Weights of a small autoregressive pixel model: 16-pixel images, norm layernorm.
Rows from block 2 of a small autoregressive pixel model, named by matrix and row number. Rows with one number belong to one neuron. Each number is 500 + 50 x the weight over its row's rms, rounded and kept within 0 to 999. All counts start at 0. Numbers have three digits each.
After each neuron's rows are labels from the 100 images, of 14976, where the neuron reaches its highest value: "strongest on" is what is common among them. Only what is clearly more common there than usual is listed. The data: simulated grey scan slices of phantoms with and without marks.
# fc1: MLP up (model.blocks.2.mlp.fc1.weight, 1024x256), inputs 86-171
# fc2: MLP down (model.blocks.2.mlp.fc2.weight, 256x1024, transposed), outputs 86-171

fc1.421:539583514493441547500559468587460428497527428672532506481518547512404549502545481526491520470374359506438518554479490491498552520550520472564474508485512453433493529485553507516481455541467421447469571479508519511505441572495505481508500457414559434493474516
fc2.421:560466410498530549511451495562448515531563455534544498481528509517586529388466537515475489516600498556471633601479511499453558508585512507473526506608460490533487544588533535519478601505495493529602483416590476346586453562521503535481555497488508482544444446
strongest on: belly

fc1.296:468484515432408485477615550543507538535538434468427480496460450507576472468490562560481566417515454571464553634505549560551496576401463476510480481440527533618506512592469434500520446490417583487566419525537527496395560566461455473621406547502445502473569591
fc2.296:493516529476460440564513511500528609447622572508483518426392487457506522510500445467485473545500556440532420478570365461556526494405496607487554492519439432548532462518522480524440416452471550512456605465538511439481526478356422515533425561456493504529567538
strongest on: streaks

fc1.635:507468423451538454473528485543479461519544485485480560471439483522489571494462494578536456476568520509585496508493451578474551516521411546481438473447477458488442467388563536542563485496513417458560516513453514522595444439504535499591467527499524443534574435
fc2.635:496577518518456448475549533445492487525463477462482587486469487574416491467467588498610541428548542503445590465564494505561527536482548501499546575482537508583387497390495523534484542534519371533514492510394498553478405447551567506586441512438446438470458491
strongest on: belly

fc1.226:543515445516538493588442477470555525574448555493490443514511515481468550510404392528508509523504587522539544625449404598454566410471565507520455489560626554454476478530387427510574572583549546515460518534483547545554462532561519500492415511494579512486550498
fc2.226:389565370501437454570448411493443438524464469488425510478470418422503544387541482554468534503477478529525426481526449480646537482499469517524501540522525420575552468486481487533576489512428493476473558462540400530474409506499462566585493524498557498429629467
strongest on: belly

fc1.238:521469511572339443485518500459478486388581539539540350549483559509579501572442464520505463530442516471464442496500499496426498441507523433530493404517469483477489527442407550464463497497408489547509535480539544495394494449530476535464521473469524407487529536
fc2.238:491477552488571471473590519514510533646529492472549643536567491515438564484531445432426436519478531430472503530475454456421494450418480579501432426506420517465487433514462569579487533455515519401472425575510473465466574611565535556534461493562380488589471445
strongest on: chest; bright spot

fc1.217:530547493435440522429533540553400524416540450527476539579504391498508490579561558516435485520477522561456519521465560594551409391447467471544514506436474603505467500545560367499516481482431517443614508497463490514429482430444478552447485539562581378568451474
fc2.217:565566432498461511590514429526430460554491376416515482498518445376507374625500443418561490501520629411553467440562536587499515445512478545475454439510530512522416485547506512465570551603503456513536449538496406517444493502448423515562566569474554430466499459
strongest on: belly

fc1.351:607452531424466480569468573532430421537442516516498487489456523444435473479432469525632552434497475511455468533541463574463506488520486455552469470458583541499521577494382433480525527472558452439528465448502470444494464481542452493508501537462524469360468506
fc2.351:462432593477548506515469484444510566489551395503498566561549518583412600469485535538544515496477401445455516448532476483541457442599527491425443524516467546553576532527558435527443592514482521437571548554479463515472469518589428520521475456565502569527477481
strongest on: head

fc1.577:541520527499444518479519476484528553414507507493464441465497480459524573449494506460600532557590606590567490508574519456542600473525448538588525470552501430472488471449354450517395574557485485562483421544521493455356457449482518505446530498539481489585436458
fc2.577:450602436457455484423470547612445583459452562479563502456536437463474513514539497576546497481463463486520458498521474517479465540488482408499590415548508517480424565501497562627464509461470374525450525561530544446523535490518465532543595474451440512463511483
strongest on: belly; side: left half; dark spot

fc1.111:429546504593546463463564442476591412440543511495457589471404548481502317469507512503510491465521552471449439521579498541577589474529531410549587575484421479463574482502471584536510551473497477560437478503418496503527578531475481451530454458508502506498555454
fc2.111:518494463451428559487439546502506605521500540543508525478577555443512607558529565459542517500565539525382529501454437476479540500449579462497539448480555490541463433483460439465452489400530560465523575439488549446516498479579540521567487464481438496549520522
strongest on: head

fc1.27:494424448425482486509573475485516549461513498431443375467518599492527546446517542472507517541572479467490445470489418491506542512465477404454546526531613530536487509530462496493499437497530533525438439495461465587525556555463547580472488568481501577456535481
fc2.27:565541494552547493536478451437551525440483433508470494464453559535479589512546468474562441566465568501541596519600489555414532550554512509401585513427522523572550532538439494455615438523469481458483396593481542487513421421516560478511482512496617528590477469
strongest on: streaks; noisy; belly

fc1.625:451517562531429473485422525439527586521482449582430545544410487434493580521516442446519523417567478542512517494415461563480513432596479467545541453556512585523485507564512537574496595527397450456423476542508515503455438493375575532516481566479481526473508551
fc2.625:491537468489532397516541565561463515505571509496410458457442573488532527455469559516537505516530488521387445443451496472452533557481518495572460546413403527576473544502450505551457576567454533535481455486537545551510501506468453399393469481573563391508568482
strongest on: chest

fc1.25:473496461510500436435571478476386446530576509423398526466519549418482536587456471463629530489583434476506499582601519457470544449571411529560531542507510552405530483423412538518512539517437538418486426533413571517554508375509520460389468495445484482542534483
fc2.25:485573538525481503449467523505427473507505498473482466507543500576497501496577511460506448499461576552466533486478557569380468512494407461598542517545503502463590440449430526489451477525506548553402496543446521487551484520521552442464520540410473414532616520
strongest on: belly

fc1.645:464508494513467507537502515448500517562495607509582445525434501510450508476516487449538546507548447446587599548514471516566452530543456514520403514497602593489551538495509595526481512515485478567573539442487606600432502544474553538548547592540500488440490537
fc2.645:395580509459598551491489573535450501481559505428356505532520458486512502404510494517457525451580514520434614507496423507493502580451498485470520491403540440494514477475423527479565503522417480560528557449515493559559490491589431497448499482526433510423500481
strongest on: head

fc1.633:441471469349416533547528456437503460526471487549497415469446484421516507544495490509488573463436429487505462497491484542479513549446541486446522572425555538523503537445503589500520507483524489557513526503469498436508589404538471485501534581433457493542540510
fc2.633:604366470528526521545537427531599430582542510453537512427439532551482464406569456489516555520567491559419425511544445483544565454452518394524514487495468409548480483462484489543472593467503528529498565536501429534410442552563457515460506550534517555525518511
strongest on: streaks; head

fc1.430:433580547434513477571530472520489568538558499433484510523518492491438585416528541558493517449412503483549522604494516410518414510550479465449514548588541441486495457594499468417548483497459592471544521486564423493448484519528594459473531465575450500485543630
fc2.430:439511581468480556456451549492512450509500478571520472529484594497520494516478512498519441468494447433517485473583537515463477558575517523470520456395508458516541481516507492541452499508493445495577442444525540432445536474483398489507397459495542553563404503
strongest on: belly; bright spot

fc1.391:444471493556414467425506470478467465430469494472441508421379542509563488517570491568481438592549529440410554534638410491473497544464499521450495465483473528553548472489539509512463431471407448479520377520439555468529540536430416587444515464397507504513473521
fc2.391:531477464619431601541581529466498507547580516532453437470413494501507458511447463550542528528535507483442434551563496535455471552498496531494565505591400512552434493452476445602458426454631511463439448506479481431475575458405534578560418556508469524454487469
strongest on: low contrast; streaks

fc1.504:471460475471495454484488452430546523500496530433465560580583462510479519508575500486575433498575527536534485487396457553505488501476462600552483498433552550427497414507595533499473444423481426464433465469511507533498432378435534601508442479447587487494535518
fc2.504:518496573574552583511446481445489495450520439550451519524534441549503470543590462523526519475527578438556512519448490487568468416436433487536501533515518540526552573484496422527398488435519601452597478461623562506461522486437523490485488438509463457450505498
strongest on: head

fc1.201:502495442486460582519478499526469490500377427583523469579586514516475531466447535568487492508420442526470516514419402451469543591476473526548628468513498447547520503484599452566521554564427571497435450480573459396445486471521511501492458504485501507468450487
fc2.201:520477416485421545569558550599438456391552480529502488485557499479591539471552444505475461442430496491495493477572418539508491520468531507591486498422514553635485483544609489480514517557432520496495516508594550493489405575516489531467505515509500496485496529
strongest on: limb

fc1.69:590502519483453632547461537568531414429520531478443444526473536504433464464533514463526447583549433521535500546537461482497597455492479512493551541452472504561557660576398451401519510462563429473390476472556535551573502488477492542550536559532509493462494572
fc2.69:438518412560537489357469419453549460581483552486440513412525566492523445514481546595442537471609534442522542468505533510422587487490565510439487565493472531509428534545544579482465448447527502554490490450417400498468484397458619479493557497450502517491396378
strongest on: head

fc1.180:577538600545475458539562496474422553501397404458515474459473521484443447509557548533476449457511528454560557536507537440471474477455506508503459453415483505451494549454429460503547487500446492524598493528475585662472529495416527522482558471516510499517509469
fc2.180:389495485544541461487552414502501511501445473438386494517512422467458533505455508526565545518468496542528524436589644554517473513493587573465509534532498504558464523584548445530491573548509360521471496454559512475539405508463448467503566472406531466500412559
strongest on: chest

fc1.100:467523442471548541333488534461490502549555500466480578502489555492555419503462493499529504403511476591494547604491444574531564565544518576397527505460485411490525428484478435502560470407556482525568442479423489436523474483553471466542535534437488450459521524
fc2.100:506455508533458469509475427568463344548546481504520509481472548578502529445515489454482523523565517532527533486458561506518580468487551564463427447450455549453482596478446382445482567451562452505601491502456532531534404423509477532506528567572553483510586456
strongest on: belly

fc1.542:484547549543518481522521472506539514536541557543523485550459510512596567411425546481528524460506464575484510438405407523398490535525442491566578463506435491492500478472481446548515425519473477345493541519527497524569484597512464585524486447497477371571560529
fc2.542:572492453475519591503475500473493580473469546540670614551510540517507507542520573546572495494388563491595438575540561499516520481523471413465448410539453540489488539395430436376473506440549497513466482511511460519545558490411543495493490492590552536600494488
strongest on: head

fc1.705:537546451530580520527455592546588464458485517464441483498552601439514503523532463534515478572534570500550475488439533441479532531530545582429517510446501496497509473532522437503478515496388440533479457458524490479436430512471495557486451557567549425494473560
fc2.705:423505476559543557475497464526496502492582563514551394500631537476521472550492366497511518516463522540555443527532540507448466446519508562546461504475494552514503481504526475432489483479544578461478556532498494574520605494499545541417513503567519482535571529
strongest on: chest

fc1.473:569481459513479477459523507541466514402518453512516515436410495541647552568346511533482512467483480425477471493510525532456527481536572419540514483492469525433550481582426498542535494457482476516536477562530449545539488558502543494480543525507429643502494509
fc2.473:461455459551483499460504497527490491474545441573413508540489397509464390462496496501468431481447528571451518483497503478539496528602500469493588604543480573588492590485477570610473545529515568564399527426479591566520493500403490551462530574467482498504518481
strongest on: belly

fc1.500:418524532490515574439458498543619517537494612480443515484512610537443443502525415476442448642416615485515492503472427521587420545531541442419557527495488566644470457446456435530491388510463561392481518408486543575480596525443491524523438477426503517473535511
fc2.500:452546488567534485406360436590479531464458425457487533517584526579543403581517519522496545585511514499473540525590475575466537525554538520463494448487527452555414508572540510483449495443497557430501487586479586507477494553452433452515553423560473429556438487
strongest on: streaks

fc1.293:520491467504503426413512436587417521522525504537510619476565490482535515475486429522591539569481484499486606429499504429538481501373578549519527546450425563482512488493543480515501499547402513548434518479499528509498459558492430494489537462466512589465639451
fc2.293:489433485479454513569559530569487585463514484451575509494450473579498489501458516539427431467562532543484495525524457608543541402492484559465460510399439482591502501513498486485471482454476491562524475500558389505484512539472550452540395498473454377433501419
strongest on: limb

fc1.496:461546536484533452581437440534523407470483488492547501428446550496517496578467420485531495604484489439543498535442521502500596559495487514569447496558501506446513486487487520512525527437529513505400483483458502431493527573543550512552488546406426483431380489
fc2.496:516425540426392496513540461513449438397417464419523442438470528585510480504517561561576479460568546499455473571554481519510584382420503531525467482400559450501512548496557472523475497464412507488501420472477492502505501434465596415533534513480534510493551436
strongest on: head

fc1.437:446510534439548521581466539509588460489481473453503523535516492519461576444467510472478571567484525478522446492538496511483544386496498509475574486587555486546510464499569554470479495495524517434543511444557634556434492520495546492468438563581420515529416522
fc2.437:597510399524601565561470537485458499524510498585556504387509462539492478583533418405491503555502470490523521472533484492513398554571496568421442445630544405396476528450453521482569431472511564529462461518514524532561527508445543513482470435513501480521505528
strongest on: streaks; chest

fc1.403:527503457635568403430485356582395524597479449384525499422551600485482478435490521478519497477558533512471468460471487458527538434528439471528463480425482557490557450550498554537502563531470544454565584498506427479531534555442599499511455597516541601496536444
fc2.403:529507526476435564410481634371616521442487475512561482498480506435510568498522455559494473525495533487430459529545474518494497501470437467497513580534493523470463573459510452530515508481448554536442484512479458530514519516556530486500527449519452463496557533
strongest on: streaks; noisy

fc1.416:537490524509489603578518536487473534513461538470540600482490543424499466508469464457516521499532548489554569483509599492483663394463324419541456388479494569385506516445516511498493477534468512452527443597590464484513459419476469445517447579508481445404441490
fc2.416:403499534435407503499507553421486558461435529422534487462584514491557472532493467412541500496405559492584459518448479497490553448478468475549520357523498516539497458534467551541433495576473475415484538557538505524529499468480499385465410554595511483488473363
strongest on: chest